A small contrastive image-text model, trained from scratch: encoder activation relu.
Rows from block 11 of the image encoder of a small contrastive image-text model, named by matrix and row number. Rows with one number belong to one neuron. Each number is 128 + 24 x the weight over its row's rms, rounded and kept within 0 to 255. All counts start at 0.
After each neuron's rows are labels from the 100 images, of 14976, where the neuron reaches its highest value: "place" is the part of the image that holds the peak. Only what is clearly more common there than usual is listed. The data: simulated telescope pictures of galaxies. In brackets: how many of the 100.
# fc1: MLP up (encoder.blocks.11.mlp.fc1.weight, 1024x256), inputs 172-255
# fc2: MLP down (encoder.blocks.11.mlp.fc2.weight, 256x1024, transposed), outputs 172-255

fc1.312 [150 119  58 159 131 131 145  92  92 119 113 155 117  97 132 100 123 131 149 167 111  91 121  72 145 139  77 141  96 141 154 125 123 138 154 130 158 146 131 149 157 116 123 132 149  99 142 112  78  76 118 131  83 119 158 136 136 142 138 161  79  89 154 150 116 149 145 117 113 137 119 125 126  92 125 146 121 127  95 131 151 100 116 115]
fc2.312 [143 126 176 100 140 121  91 132 123 111 158 168 133 109 112 143 131 127 119 124 129 104 168 162 161  92 117  98 158 135  71 148 153 148 103 132  83 151 127 142 100  87  97 184 118 121  87 140 130 126 119 115 168 118 144 108 117 141  87 131 167 133 118 120 137 117 129 113 114 179 115 112 155 154 114 143 129 131 100 161 145 135 164 113]
place: centre (70)

fc1.684 [132 158  92 134 136 143 145 106 108 117 127 162 105 130 137 120 127 124 200 145 164 118 131 121 136 117 114 141  94 131  87 153 126 137  97 118  93 145  77 100 166 153 137 123 116 129 123 133 151 169 143  89 137 145  89 103 135 114 160 136 142 125 110  97 124 150 140 114 127  74  89 174 116 133 137 155 100 139 180 134 145 135 143 115]
fc2.684 [ 48 164  99 135 137 159 102 115 133  65 102 152 107 101 123 106 178 156 114 128 110 135  94 109  95 155 130 134 159 118 109  81 157  98  83 128 129 144 120 156 100 147 159  89 145 133 148 128 141 139 124 172 142 137 146 101 168 127 127 163 140 145 134 111 124 143 156 177 128 107 121  92 135 118 130 129 139 129  99 137 109 148 105 114]
place: middle left (29)

fc1.47 [151 130  82 131 103 119 142 150 189 150 125 150 118 126 124 149 132 114 153 126  88 125 158 103 124 180 140 126 122 164 114 144  97 115 121 111 129 161 129 126 135 150 137 135 148 163 119 120 128 116 183 167 118 137  86 124 123 160 121 148 124 110  77 147 111 123 131 107  90 134 114 167 164 110 116 146  83 147 115 145 146 154 120  86]
fc2.47 [141 165 145 110 140 127 135 133 140 117 116 138  88  97 120 125 154 147 164 126 139 134  96 122 154  94 112 142 135 115 101 105 142 119 138 143 112 137 104 134 114 143 135 128  88 157 110  99 155 139  81 140 148 171 126 169  97 168 154 114  87 105 138 134 119 144 131 107 142 130 117 149 122 158 154 107 129 146 129 150 140  97 139  97]
place: bottom right (48); bottom centre (43)

fc1.507 [160 153  72 122 155 110 167 138 160  89 136 124 125 125 115 158 118 144 184 108  95 124 154 130 161 122 132 101 160 104 136 138 129 129 142 112 139 135 137 146 122 126 105 126 159 101 174 118 147 132  94 140 143 112 135 118  93 132 103  98 124 139  83  66  85 182  62 101 104 132 147 114 104 156 188 113 132 164 147 110 117 134 145 128]
fc2.507 [122 136 177 139 129 111 126 128 103 138 140 108 145 111 138  61 125 174 156 138 142 147  92 169 112 101 116 148 104 139 149 122 122 145  88 153 177 153 143  65 151 140 136 145 147 151 128 127 127  91 114 116 148 133 122 121 102 152 160 140 125 112 106 132 145 107 155 148 116 123  98 181 159 109 145 116  98 124 100 114 148 131 151  98]
place: middle right (85)

fc1.596 [105 116  97 112 150 142 128 127 164 158 159 157 122 118 137 110 102 129 170 110 114 139 120 117 145 105 113 111  96  81 139 136 121 118 144 117 125  73  91 121 120  93 126  96 154 111 160 130 125 172 112 111 138 124 162 113 125 157  88 111 126 104 145 120 112 133 137 138 153 143 125 126 177 113 160 147  83 169 158 202 104 178 125 151]
fc2.596 [125 122 126 151 138 136  92 141 106 136 107 112 112 118 106 116 138 127 132 135 102 100 179 135 161 168 154  90 121 144 116 143  93 102 146 108 111 104 164 112 114 166 115  89 175  92 149 140 132 138 122 167 148 156  82 138 172 161 169 130  81  82 119 102 106 105  87 126  94 137 149 109 128 129 156  83 129 156 102  66 170 105 128 163]
place: middle left (41); top centre (33)

fc1.366 [104 130 147 136 119 102 121 158 114 132 105 165 135 114  75 112 126 171 139 107 165  64 105 129  95 147 120 125 115 145 115 165 150  90 138 144 162 117 117 145 101  80 127 188 113 162 134 104 110 139 144 148 102 148 123 163 146 178 128 132 165 136  96 139 122 108 102 147 140 127 141 119 118 138 199  95 108 117 134 136 106 169 139 100]
fc2.366 [133  92 122 124 167 178 101 119 136 140 161 146 126 123 156 129  96 106 142 151  80 107 139 121 115 112 126 185  96 119 120  94 118 107 121 163 134 106 134 126 119 158 150 140  45 133 102 139 125 101  89 131 141 157 154 107 125 120  98 117 117 100 111 113 116 124 143 104 133 110 167 150 135  92 137 120 115 156  67 147 137 133 176 122]
place: middle left (85)

fc1.718 [149 120  73 114 105 138 104 103 157  99  55  95 148 117  88 151 110 148 155  95 129  97 112 107 156 166 187 138 171  98 181 110 134 147 141 151 121  88  76 143 119 163 148  93 100 113 101 128  88 131 132 154 147 114 131  84 129 166 148 123 117 116 114  98 123 127 130 155 109 127 138 122 116 171 135 131 133 124 137 142  71 170 102 170]
fc2.718 [135 136 167 109 116 111  95 117  78 112  90 125 125 137 148 122 129 112 140 193 137 148 135 118 133 142  79 126 142 130 147  97 112  79 154 164 103 157 138 185 143 150 120 134 118 132 168 159 137 173 131  96 140 135 150  98 127 132 188  70  73 150  75 114 145 115 156 168 139 124 163 126 166 131 110 157 165 152 129  89 123  89  90 157]
place: bottom left (41)

fc1.752 [108 174  62 129 108 119 134 145  87 163 132 118 137 178 117 143 127 154 134 171 119 111 140 110 115 140 126 128 141 132 126 129 139 137 111 142 169 144 106 149 148  52 125 138 138 117 144 146 134 112 164  91 178 159 143  95 114 119 119 125 128 152 129 142 120 131 102 110 104 147 129 102 109 144 167 152 142 132 119 145 123 138  97 104]
fc2.752 [147 141 127 141 132 111 111 109 158 100 134 142 136 109 124  99 120 122 125  82 147  99 114 130 128 132 131  99 118 110 133 134 128 122 134 175 137 139 122 168 114  75 102 111 174 162 142 117  89 118  82 116  74 152 112 135 130 149 136 145 120 157 128  75 135 136  86 139 122  96 103 114 108 149 139 132 122 135 171 118 114  95 148 104]
place: bottom centre (55); middle right (40)

fc1.600 [148 116 125 148 129 107 113 125 131 134  89 144  72 180 117 134  89 118 104 101 120 115 129 110 146 115 113 149 119 135  97 145 101 149 150 132 145  91  97 120 112  51 119 158  82 137 122 127 105 100 137 118 140 104 133 105 108 129 101 123  95 137 146 111 119 104 118 145 123 123 145 139 123 158 135 156  88  94 162 125 130 149 133 173]
fc2.600 [124 102 118 134  94 125 129 143 134 132 126 126 153 143 112 146 149 107 134 128 158 139 128 103 133 113 168 145 108 170 120 148 116 169 104 110 107 114 168 145 120 138 152 126 165 114 163 144 161 150 115 122 136 176 111 157 144 140 134 127 121  91 104 123 147 141 143 146  68 132 141  77 111 136 146 115 134 118  93 112  87 163 138 128]
place: bottom right (58); bottom centre (29)

fc1.29 [137  98 150 158 131 117 125  71 110 107 183  96 155 127 101  84 120 148 120 178 115  80 140 137 138 123 150 131 128 112 153  85 113 187 198 142 141 135 144 152 105  98 101 120 125 139  89  98 118 124 105  96 134  98  73  98 101 146 192 106 112 117 131  70 112 153 159 125 105 124 151 114 132  88 149 135 147 132 158 116 116 136 148 155]
fc2.29 [137 113 131 131 120  92 114 157 143 133 116 183 117 105 115 165 170 137 116 173 132 112 165 164 147 153 137 118 156 181 135 165  86 108 124  79 143 139 114 146 101 118  64 135 133 121 131 156  96 134 104 125 130 139 109 124 127  78 139  86 164  86 112  99 122 148 114  82 132 146 109 108 114 140 166 144 105 128 159 111 170 137 134 114]
place: bottom centre (96)

fc1.616 [128 154 129 157 136  83 174 121 174 102 130 139 102 140 137 131 120 117 108  92  94 141 114 159 122 118 151 143 132 110 133 141 112 135 141 113 156 129  92 117 144 115 104 135 152 122  93 125 101 176 115 113 141 139 131 122 157 140 116 148 152 145  97 161 126 158 134 141 144 137 142 105 110 120 125 125 151  61 162 149 153 110 129  89]
fc2.616 [121 122 121 170 112 158 106 135 125 103  99 131 125 102 138 159 133 131 123 152 121 113 114  93 130 125 110 130 103 105 160 139 166  94  94  98 103 108 106 143 110 120 110 142 193 137 143 129 132 139 139 119 148 131 128  88 201 108 131 122 178 155 100  85 157 118 114 118 100 132 128 140 113 160 131 124 130 153 142 119 146 119 155 151]
place: middle right (98)

fc1.659 [136 132 132 128 138 144 114 114 111 196 119 145 139 183 165 130 133 154 139 136 124 132 104 154 137  98  95 134 111 104  99 103 158 143 133 145 129  90 113 147 172 103 139 152 124  88 108 157  64 162 109 143 140  80 118 150  55 160 118 129 116 125  76 125 128  95 131 128  65 116  84 156 156  96 113 132 145  63 138 153 120 119 107 172]
fc2.659 [116 156 176 128 124 113 106 148 106 105 144 125 158 128 121  96 158  97 127 140 135 117 153 118 123 164 136 116  77 159 149 163 123 114 103  97 134 106 109 161 110  91 158 126 113 112 164  96  96 168 105 141 143 132 151  98 146  98 169 129  89 155 124  96 137 135  73 109 108 103 149 113  80 104 119 140 158 117 129 115 116 113 192 137]
place: centre (88)

fc1.381 [102  73 115 131 139 128 112  94 143 124 106 103 125 116 117 123 121 143 104  75 189 162 136 146 140 111 148 145 123 139 140 159  76 129 131 168 165 103 126  99 153 103 100 113 126 142 147 195 109 157 131 119 140 125 134 147 121 144 147 148 114 144 116 186 138 119  83  97 154 110 141 175 136 167 126 191 124 167 156 142 133 140  71 133]
fc2.381 [102 134 137 148 145 129 147 119 143 126 130  90 128  87 133 124 149 107 112 166 142 159 112  96 127 118 143 173 141 161 131 150 157 145 100 142 117 145 137 139 154 125 146 130 103 103 129 109 131 130 137 100  93 140 105 103 106 137 108 119 182 124 116 123 117  75 112 101 132 168 176 162 126  63 138 115 114 156 150 144 103 136 153 118]
place: middle right (72)

fc1.706 [ 91 138 168 134 116 120 116 144 156 161 114 141 123 105 110 127  91 122 146 162 114 141 154 162 163 109 148 142 159 157 140 108 101 150 155  94 157 148 142 119 135 134  99 158 106 135 143 139 116 181 203 118 160 120 113 144  70 145 121 155 151 148 111 136 229 106  94 177 132 127 108 132 146 122 151 103 130 143 152  80 163 102 105 113]
fc2.706 [166 132 134 146 145 146 147 110 135 160 161 113 138 116  93 104 101  91 132 135 118 135 175 161 142 119 141  91 118 115 132 112 137  88 137 138 113 143 160 134 172 107 173 167 115 134 134 123 124 157 138 142 176 162 123  92 101 130  99 122 103 128 125 117 139  93 121 114 117 119  92 158  93 112 146 153 115 134 145 132 114 141 104 148]
place: centre (97)

fc1.649 [136 123 109 108 172 140 108 157 136 122  89 138 150 126 127 104 121 112 125 134  71  96  91 133 155 126 133 107 142 162 120 105  83 126 118 155 152 134 108 139  90 118 122 137 130 106 118 128  89 160 142 132 126 122 157 150 142 106 160 127 132 107 108 160 116 129  89 126 105 146 154  99 119  84 109 134 115 170 174 150 149 139 115 175]
fc2.649 [106 113 125 112 105 106 169 133 134 148 130 142 141 128 103 158 147 118 110 140 111 139 105 140 126 120 112 143 150 134 137 141 126 124 103 135 113 138 123 177 142 138 168 141 112 145 129  98 127 130 142 170 135 170  83 110 124 114 115 142 130 116 144 154 176 140 185 138 173 127 142 156 123 134 126 104 170 126  84  96 135 158 151 107]
place: bottom centre (49); centre (45)

fc1.128 [113 103  92 140 128  76  99  77 117 136 108 148 129 101  92 181  95 140 105 109 115  88 116 132 137 124 143  99 159 143 147 108 123 124 123 126 123 139 120 125 123 130 111 135 106 151 172 136 120 138 140 110 125 140 161  99 112 142 155 161  93 130 103  96 121 125 113 124 110 163 184 139 110 129 147 102  81 163 131 128 128 165 144 144]
fc2.128 [150 177 150 112 146 127 124 112 143 103  88 119 111 103 169  97 118 155 134 137  87  65 131 152 149 140 151 131 145  72 102 104 140 161 118  98 113 182 162 164 154  94 114 117 106 121 108 133 136 148 112 121 107 111 122 127 164 149 101 132 131 121 166 118 151  99 150 151 127 155  99 162 127 127 119 156 146 100 115 140 164 118 125 130]
place: bottom centre (32)

fc1.266 [111  69 110 149 124  98 114 149 113 161 128 131 131 110 119 133 142 167 151  91  97 144 135 120 131  98 152 161 161  92 140 117 167 116 109 119 147 145 127 113 143 112 159 145 117  91 138 133 116 130 135 158 108 129 129 136 156  73 164 163 143 153 137 129 132 142 153 123 151 140 100 103 153 142 135 132 148 127 121 156 128 160 163 101]
fc2.266 [120 134 160 173 125 124 142  99 120 131  82 123 102 113 129 139 120 132 123 132 106 143  78 112 121 148 115 122 134 144 109 141 118 114 129 149 150  71 162 141 125 114 130 119 125  81 163 146  91 150 129 139 137 159 165 100 112 154 120 118 168 133 118 118 139 107 141 177 154 139 142 149 103 138 103 148 107 139 158 118 172 126 100 146]
place: bottom centre (29)

fc1.671 [129 118 202 139 134 115 113 171 140 142 153 110 181 164 130  97 188 100 125 146 117 119 148 149 110 120 127 121 138 150  85 173 114 108 170 113 110 120 125 117  68 147 135 127 136 122 126 143 152  94 164 155 112 208 112  80 161 134 154 124 138 111 121 120  95 116 127 123  92 131 170 159 159 125 126 167 130 169 148 118 152 126 126 139]
fc2.671 [116 152 116 131 126 128 140  94  97 144  80  91 129 111 136 133 109 164 126 155 120 128 131 136 128  57 156  94 132  88 119  63 165 102 123 135 125 121 105 135 125 100 145 120 100 141 130 151 126 108  83 148 115  90 155 157  97 151 136 121 158 149 150 122 160 111 112 104 121 121 122 120 134 147 124  93 169 167 124 129 142 125 143 116]
place: centre (100)

fc1.702 [148 126 180 119 106 139 128 103 122 147 123 101 149 119 138 109  92 138  87  96 154 106 134 173 135  78 113 142 150 134 160 116 150 155  93 125 122 137 125 112 133 200 150 190 131 121 100 101 111 166 128 173 148 117 115 107  92 124 138 134  94 157 142 164 140 162 114 135 154 150  72 113 152 139 184 132 132  93 152 127 134 141 116 109]
fc2.702 [132 117 123 131 144 111 129 161 121 109 139 134  78 125  93  76 139 145 126  73  77 135 165  96 131 180 114 111 122 108 168 172 123 135 148 105 110 105 154 131 157  58 125 127 118 106 146 136 102 118 131  83 118 102 127 105 100 145  89 111 127 177 118 105 149 148 110 105 132 157 115 133 128 141 151 119 117 138 131 151 144 175 134 176]
place: middle right (33)

fc1.352 [145 114 131 136 142 173 173  97 129 104  73 119 107 144 173 108 119 140 164  99 122 133 102 145 144 184 134 131 145 171 123 139 115 114  96 137 165 176 151  89  96 143 149 160 100 180 165 135 118  90  92 161 102 118 135 104 105 176 150 106 100  91  78 141 120 130 153  81 138 131 100  73 103 132 138 153 138  97 141 170 138 150 120 108]
fc2.352 [168 163  88 163 130  78 110 121 133 138 111 119 138 139 118 117 155 127  97 109 140 145 134 104 126 154 115 151 137 142  95 148  84 160 135  78  96 111 128 103 152 132 123 142 157 130 136 159 148 120 142 136 124 141 129 108 145 150 100 116 164 149 154 115 143  89 102 128 101 140 105 177 117 135 155  89 141 151 106 156 130 127 125 118]
place: bottom right (41)

fc1.429 [159 169 130 145 130 150 104 104 103 125 111 121 125 113 130 121 155 136 105 129 129 121 122 137 156 131 125 151 100 127 121  97 146 146 127 145 146 124 116 142 185 125 108 121 154 144  95 168 112 145 142 146 130 134 130 115 144 104 124 144 112 135 140 107 108 185 156 104  86 138  52  87  82  87 138 130 114 128 127 101 113 139 132 160]
fc2.429 [123 143 108 123 103 106 160  87 163 135 147 117 114 118 136 160 148 114 112 106  82 159 150 116 156 105 110  99 126 179  94 159 147 118 121  98 150 143 156 143 149 140 144 150 111 135 161 136 138 135 131 131 119 117 133 119  86 117 160 171 108  88  75 121 160 138 102 141 113 126  75 123  74 115 105 130 126 106 151 118 148  97 150 115]
place: top right (100)

fc1.476 [113 124 108 116  97 169 120 147 137 122  90 144 124 134 162 118 120 122 101 106 142 153  90 134 147 159 175 170 130 114 130 154  93 192 127 104 143  99 132 114  96 108 124 136 194 134  63 165 143  81 124 122 130 147 139 104 103 144  98 126 113 126 107 110 125 104 141 127 175 184 161 117 151 134 130 122 172 130 120 116 146 108 100 152]
fc2.476 [133 129 119 101  86 138 112  81 111 136 124 104 151 138 135 112 164 144 146 124 125 146 112 151 144  96 109 121 109 135 149 132 114 173 145 155 185  69 110 132 126 151 133 103 111  95 127 139 110 160 135 139 144 114  99 118 126 109 154 143 152 125 173 141 153 143 107 150 102  95 120 118 160 118  93 105 151  67 192 174 113 159 133 145]
place: middle left (51); bottom centre (31)

fc1.142 [ 93 133  98 105 111 141 162 145 103 119 119 147 157 118 121  81 112 146 140 121 118 114 131 147 133 120 108  85 102 139 152 123 123 161 112  99 122 160  72 136 154 121 139  91 141 124 140 155 134 189 120 107 109 125 129 149 119 122 124 136 138  69 133  83 211 142 106 142  74 130 117 156 126 151 112 153 142 100 141 128 104  98  95 139]
fc2.142 [141 143 115 127 114 125 158 147 140 171  88 145 138 105 124 143 144 133 108 110 116 113 113 123 150 178 131 113 102 146 159 127  89 172  89  79  70 140 121 137  92 108 144 154 126 142 169 149  61 128 142 116 134 117 110 122 147 107 128 118 120 147 104  93 146 160 120 120 131 148 136 132 103 130 167 113 117 157 136 195 153 128 102 152]
place: centre (53); top centre (29)

fc1.339 [139 120 169 143 172 121 119 118 116 143 102 152 138 130  50 157 147 142 170 161 147 119 160 135 102 134 122 107  97 114 136 140 130 176 148 146 117 100 141 111  85  91 155 178 133  86 121 136 106 145  82 108  67 153 154 107  83 175 128 137 146 115 143 110 132 136  71 118 124 119 115 148 163 149 122 118 111 155 121 141 113 134  94 110]
fc2.339 [164 142 124 148 108 144 128 154 104 121 140 106 125 125 127 132 163 134 150  93 116 107 148 182 145 139 139 188 113 103 131 129 144  97  89  89 126 110 164 121  73 127 101  79 122 162 162 124 121 154 131 184 146 112 114 122 146 141 110 148 138  79 121 115 110  97  91 113 137 147 143 179 101 125 119 180 123 154 132 125 106 130 160 109]
place: bottom right (48)

fc1.260 [138 129  98 131  83  87 123  81  89 123 124 170 130 155 146 126 139 153 142 115 120 123 123 132 124 114 117 175  60  76 100 131 148 122 161 146 118 109  69  97 120 141 128 119 127 112 136  86 139 141 133 138  93 120 112 138 130 138  80 133 163 104 128 147 110 158 121 148 126 117 135 142 170 167 121 155 140 142 133  98 150  77 107 118]
fc2.260 [ 98 108 127 170 119 118 161 161 130 151 182 109 116  99 124 102  88  98 141 136 126 142 103 111 122  82 102 138 164 106 154 111 159  96 112 134 155 139 131 171 134 119  96 117 152 172 143 157  73 106 103 139 120 115 117 121  95 140 120 125 122 141 151 103 130 116 119 128 135 117 118 136 142 109 150 125 124 124 149 142 172 144 166 129]
place: middle right (44); top centre (30)

fc1.315 [136 136 122 145 129 126 149 126  98 120 108  95 120 133  95 117 151 133 109 142 135 130 149 115 145 140 159  77 126 148 121 169 130 147  71 135 111  93  88 121 118 117 121 166 133  77 150 141 147 145 148 126 126 172  95  89 101 145 108  88 151 138 110 144 149 119  88 156 137 147 127 161 128 108 121 156 124 131 155 121 107 149  84 134]
fc2.315 [125 127 125  99 157 172 118 125 140 104 119 131 171 123  36 105 159 125 112 125 141 116  89 106 148 153 140 139 120 130 130 165 114 114  93  91 129 134  86 116 126 124 159 127 126  69 129 169 114  98  95 124 128 158 106 169 150 129 149 117 150 150 102 104 118 119 128  80 152 161  79 141 156  79 138 112 109 109 153 152 119 144 122 110]
place: bottom right (51)

fc1.695 [119 158 110 147 121 144 111 123 123 143 111 133 130 134 148  99 136 160 150 121 110 110 107 169 112 127 132 109 108 138 164 136 113 130 180 127 151 166 108 145 140 120 125 123 171  91 113 105 109 156 144 161 109  95 129  97 133 101 131 117 148 133 134  88 167 134 107 115 154 122 134 137 137 110 118 128 105 140 150 123 104 107 134 112]
fc2.695 [167 110 155 141 109 123 132 158 142 103 128 137 145 130  87 141  98 143 140 107 160 104  89 165  72  84  80 104  73 124 136 112 161 135 123  80 137 120 134 150 115 152 103 138  84 154 150 152  96 141 111 149 149 147  82 111 135 126 125 109 121 180 154 109 114 166 135 139 101 133 118 106 163 142 183 134 171 130 157  96 104 131  74 150]
place: middle left (91)

fc1.269 [130 136 121  88 110 121 133 174 168 160 124 173 141 142  88  96  87 115 126 105 121  79 141 132 149 141  96 169  80 178  87 137 100 148 119  85 121 114 115 109 191  94 132 135 145 158 146 105 144 124 131 143 140 157  87 125 115 154 120 133 137 118 122 144 112 123 119 133 125 124  90 168 142  96 155  87  90 145 101 133 122 127 107  65]
fc2.269 [164 165  89 105 113 133 118 155 179 112 105 141 104 138  92 135 146  84 150 126  89  90 145 114 137 157 134 125 174  69 137 133 117 133 110 114 105 131 108 150 105 168 157 141 107 136 107 131 141 160 129 167 124 138  90 146 126 124 117 116 104 125 126 112 108 113 168  98 141 144  90 180 121 103 162 103 107 134 145 159 123 126 127 136]
place: bottom right (32)

fc1.498 [113  78 126 150 151 102 138 168 159 157 127 172  94 182 145 135 110 195 143 137 110 169 108 105 149 179 144 140 118 114 120  89 136 123 129  93 105 111 125  95 130 115 115 100 118 116 160 126 138 122 113 101 173 112 144 117 110 124 109 139 130 116  97 102 159 110 125 169 130 133 123 114 108 128 113 141  72 119 151 162 130 124  98 105]
fc2.498 [127 135 131 118 120 106 136 135 108  85 129 130 161 153 132 116 141 120 138 101 103  87 166 146 146 192 115 135 116 139 117 135 104 105 133 128 151 134 126 160  93 114 169 112 115 179 133 180 129  93 162 141 177 132 154 112 116 122 167 135 108 116 169 157 121 116 127  77 144 141 148 138  82  79 142 127 124 137 115 119 124 122 145 127]
place: bottom right (32)

fc1.46 [173 129 131 158 112 115 112 134 117 127 138 172 123 107  66  91 138 137 139 162 103 133  90 144 120 164 133 150 140 112  96 131 136 104 122 127 126  95 113 159 144 106 123 176 135 121 162 102 120 106 113 113 127 150 137 122 137 109 186 111 126  99 108 154 101 151 124 114 129  93 184 116 123 124 120 161 157  76 140 116 117 197 115 121]
fc2.46 [125 141 129  89 141  93 154 104 140 132  85 133  99 123 134 137 111 106 138 129 126 160 122 106 158 131 143 133 128 135 126 130 125 167 102 186 139 125 116 136 128 102 167 170 100 132 131 172 107 182 104 155 108 116 139 106 152 186 119 144 148 125 135  88 146 135  99 136 104 153 173  86  82 149  97 113  90 140  87 126 160 110 124 116]
place: middle right (86)

fc1.638 [147 131 115  98 105 117 124 144 144 102 165 139 159 121 100 162 112 125 124 155 140 151 101 133 118 155 159 161 120 142 130 128 121 125 138 126 182 122 147 149  99 129 111 182 118 130 153 116 129  87 127 139  87 179 117 136 144 141 111 107 132 196  90 145 100  81 123 108 106  98 171 172 134  90 145 123 132 144 138 121 135 133 143  74]
fc2.638 [154 127 144 134 127 153 130 142 156 143  87 103 114 130 147 120 125 143 118 134 117 134 133 100 131 119 134 157  79 131 136 135 139  93 114 133 148 123 167 121  68  82 153 143 137 153 120 158 112 148 127 118 149  80 136 134 125 150 129  82 163 120 187  98 174  80 115 122 153  91 108 142 115 141 110 119  96 139 125 117 160 130 142 163]
place: centre (100)

fc1.311 [132 153  76 101 140 106 135 113 131 117 140 118 120 144 124 153 114  88 125 116 114 144 161 165 150 174 111 126  73 128  91 144 111 136 114 127 138 126 128  94 165 120 168 106 176 106 144 139 124 152 150  99 175  90  77  67 118 104 124 109 118 161 149  96 100  95 158 182  96 115 132 103 123 119 121 146 124 124 175 101 137 114 110 139]
fc2.311 [131  84 110  71  85 111 115 121  94 128 136 134 128 124 128 126 111 123 132 146 145 127 114 117  74 119 140 107 174 151 143 141 122 139 110 166 153 118 149 145 161 118 127  92  93 107 129 116 149 148 161  86 148 102  97 133 165 131 120 143 148 119 128 130  99 121 118 136 103 112 120 168 138 171  94 171 134 171 144 111 121 129 121 132]
place: middle left (78)

fc1.582 [107 125 129 120 118  56 107 139 114 116 122 125 102 139 136 150 184 134 130 126 127 159  89 147 145  85 107 134 136 142 153 121 113 158 115  86 139 108 153  83  99 147 113 138 127 139 124 128 161 134 114 121 136 165 133  62 161 152  98 123  85  96 117  82  76 131 116 153 133  95 153 171 168 114 124 141 149 125 120 107 182 170 120 175]
fc2.582 [130 151 161  96 123  89 127  98 134 123 109 110 141 144 114  90 126 129 123 148 126 137 130 100 121 115 165 144 113 124  95 134 115 129 117  95  83 159  89 123 109 151  94 147 139 141 123 142 120 124 116 133 149 131 137 129 130 131 159 138 109 155 141 165  91 107 161 149  89 160 182 167 120 159 115 162 145 156 164 136 142 162 138 100]
place: middle left (90)

fc1.207 [123 127 121 122 136 165 112 120 178 153 144 161 132 110 114 115 147 122 118 165 112 151  90 138 169 125  96 144  86 145 139 143 144 136 115 131 126 108  93 125 158 124 142 150 145  96  93 142  92 146 143 156 144 148 142 109 135 154 162 114 111 142 127 126 110 104  89  94 152 117  95 130 180 138 151 125 169 139 120 141 134 112 112 109]
fc2.207 [168 117 154 127 108 169 131 122 115 136 127 125 127 107 121 128 168 148 129 102 125 133 129  86 135 123 157  77  96 160 122 192 158 123 150 103 124 115 140 133  90 107  99  83 115 134 164 116 121 160 105 133 165  96 134 107 140 161  91 124 154  92 100 125  99 112 158 150 107 147 139 147 121  90 123 123 115 131 107  97 136 107 140 140]
place: bottom centre (41); middle left (37)

fc1.258 [163 149 117 127 126 128 141 133 143 142 111 168 163 148 193  78 112 117 122 118 164 125 115 173 129 118 106 145 158 153 125 134 164 148 134 128 134 123 127 141 132 113 157 101 125 121 122 118 117 116 140 108 113 148 125 100 120 140 149 159 100  94 132 124 133  92 181 113 101 129 101  88 128  87 103 162 165 172 167 150 124 130 126 121]
fc2.258 [119 136 151 161 121 156 141  90 142 120 144 108 128 146 127 149 150  87 127 112 126 144 133 134 118 106 107  98 143 132 146 150 105 128 125 144 166 144 114 144 119  98 158 118 117 128  80 118  74 101 142 127 109 193 165  72 141 139  87 122  97 127 106 140 143 119 129 114 145 117 140 130 116 132 107 165 147 103 141 138 201 166 128  64]
place: bottom centre (43); bottom right (34)

fc1.439 [ 99 133 129 157 119 100  83 125 101 105 112 135 121 149 130 145 116 107 116  75 164 125 165 132 147 142 113 179 154  90 129 117  96 135 130 129 139  99 127 140 132 116 173 154 171 147 106 148 107 139 137  70 127 130 116 132 147  26  98 167 174 102 136 128 151 133 143 140 142 141 122 113 118 110 116 138  90 123 120 129 168 103 131 115]
fc2.439 [102 116 129 133 127 185 113 128 101 127  94 117 125 126 162 173 129 125 140 157  84 119 115 141 153 142 123  87  79  90 119 136  76 145 132 169 127 141 160 134 124  99 133 144 105 133 106 152 167 147 190 118  95 136 170 149 145 121 115 138 138 172 125 124 170  95  98 109 161 127 107 111 158 144 147 142 130 138 139 144 152 105 144 125]
place: top right (100)

fc1.580 [132 127 151 169 111 143 155 168 165  94 109 178 160 139  63 166 103 119 127  80 161  77 130 114 123 110 107 174 101 130 137 131 163 128 141 104 150 101 169 178  73 158 126 141 145 143 199 159 107  84 139 154 117 125 139 112 144 122 119  97  87 164 108 156 124 130 135 138 108 145  80 154 105 147 152 166 133 120 154 150 136 146  92 171]
fc2.580 [124 139 129 173 162 139 140 154 178 131 118 115  73 123 119 137 165 154  53 163 132 169  98 128 129 134 156 118  99  77 143 142  74 116 101 124 193 130  96  77 136 110 147 104 111 104 170 141 139 136 159 125 111 114 105 185  80 128 120 108 123 112 130 113 106 108 155 124 148  89 136 150 129 119 126 151 142 142 131 152 157 157 188 132]
place: centre (100)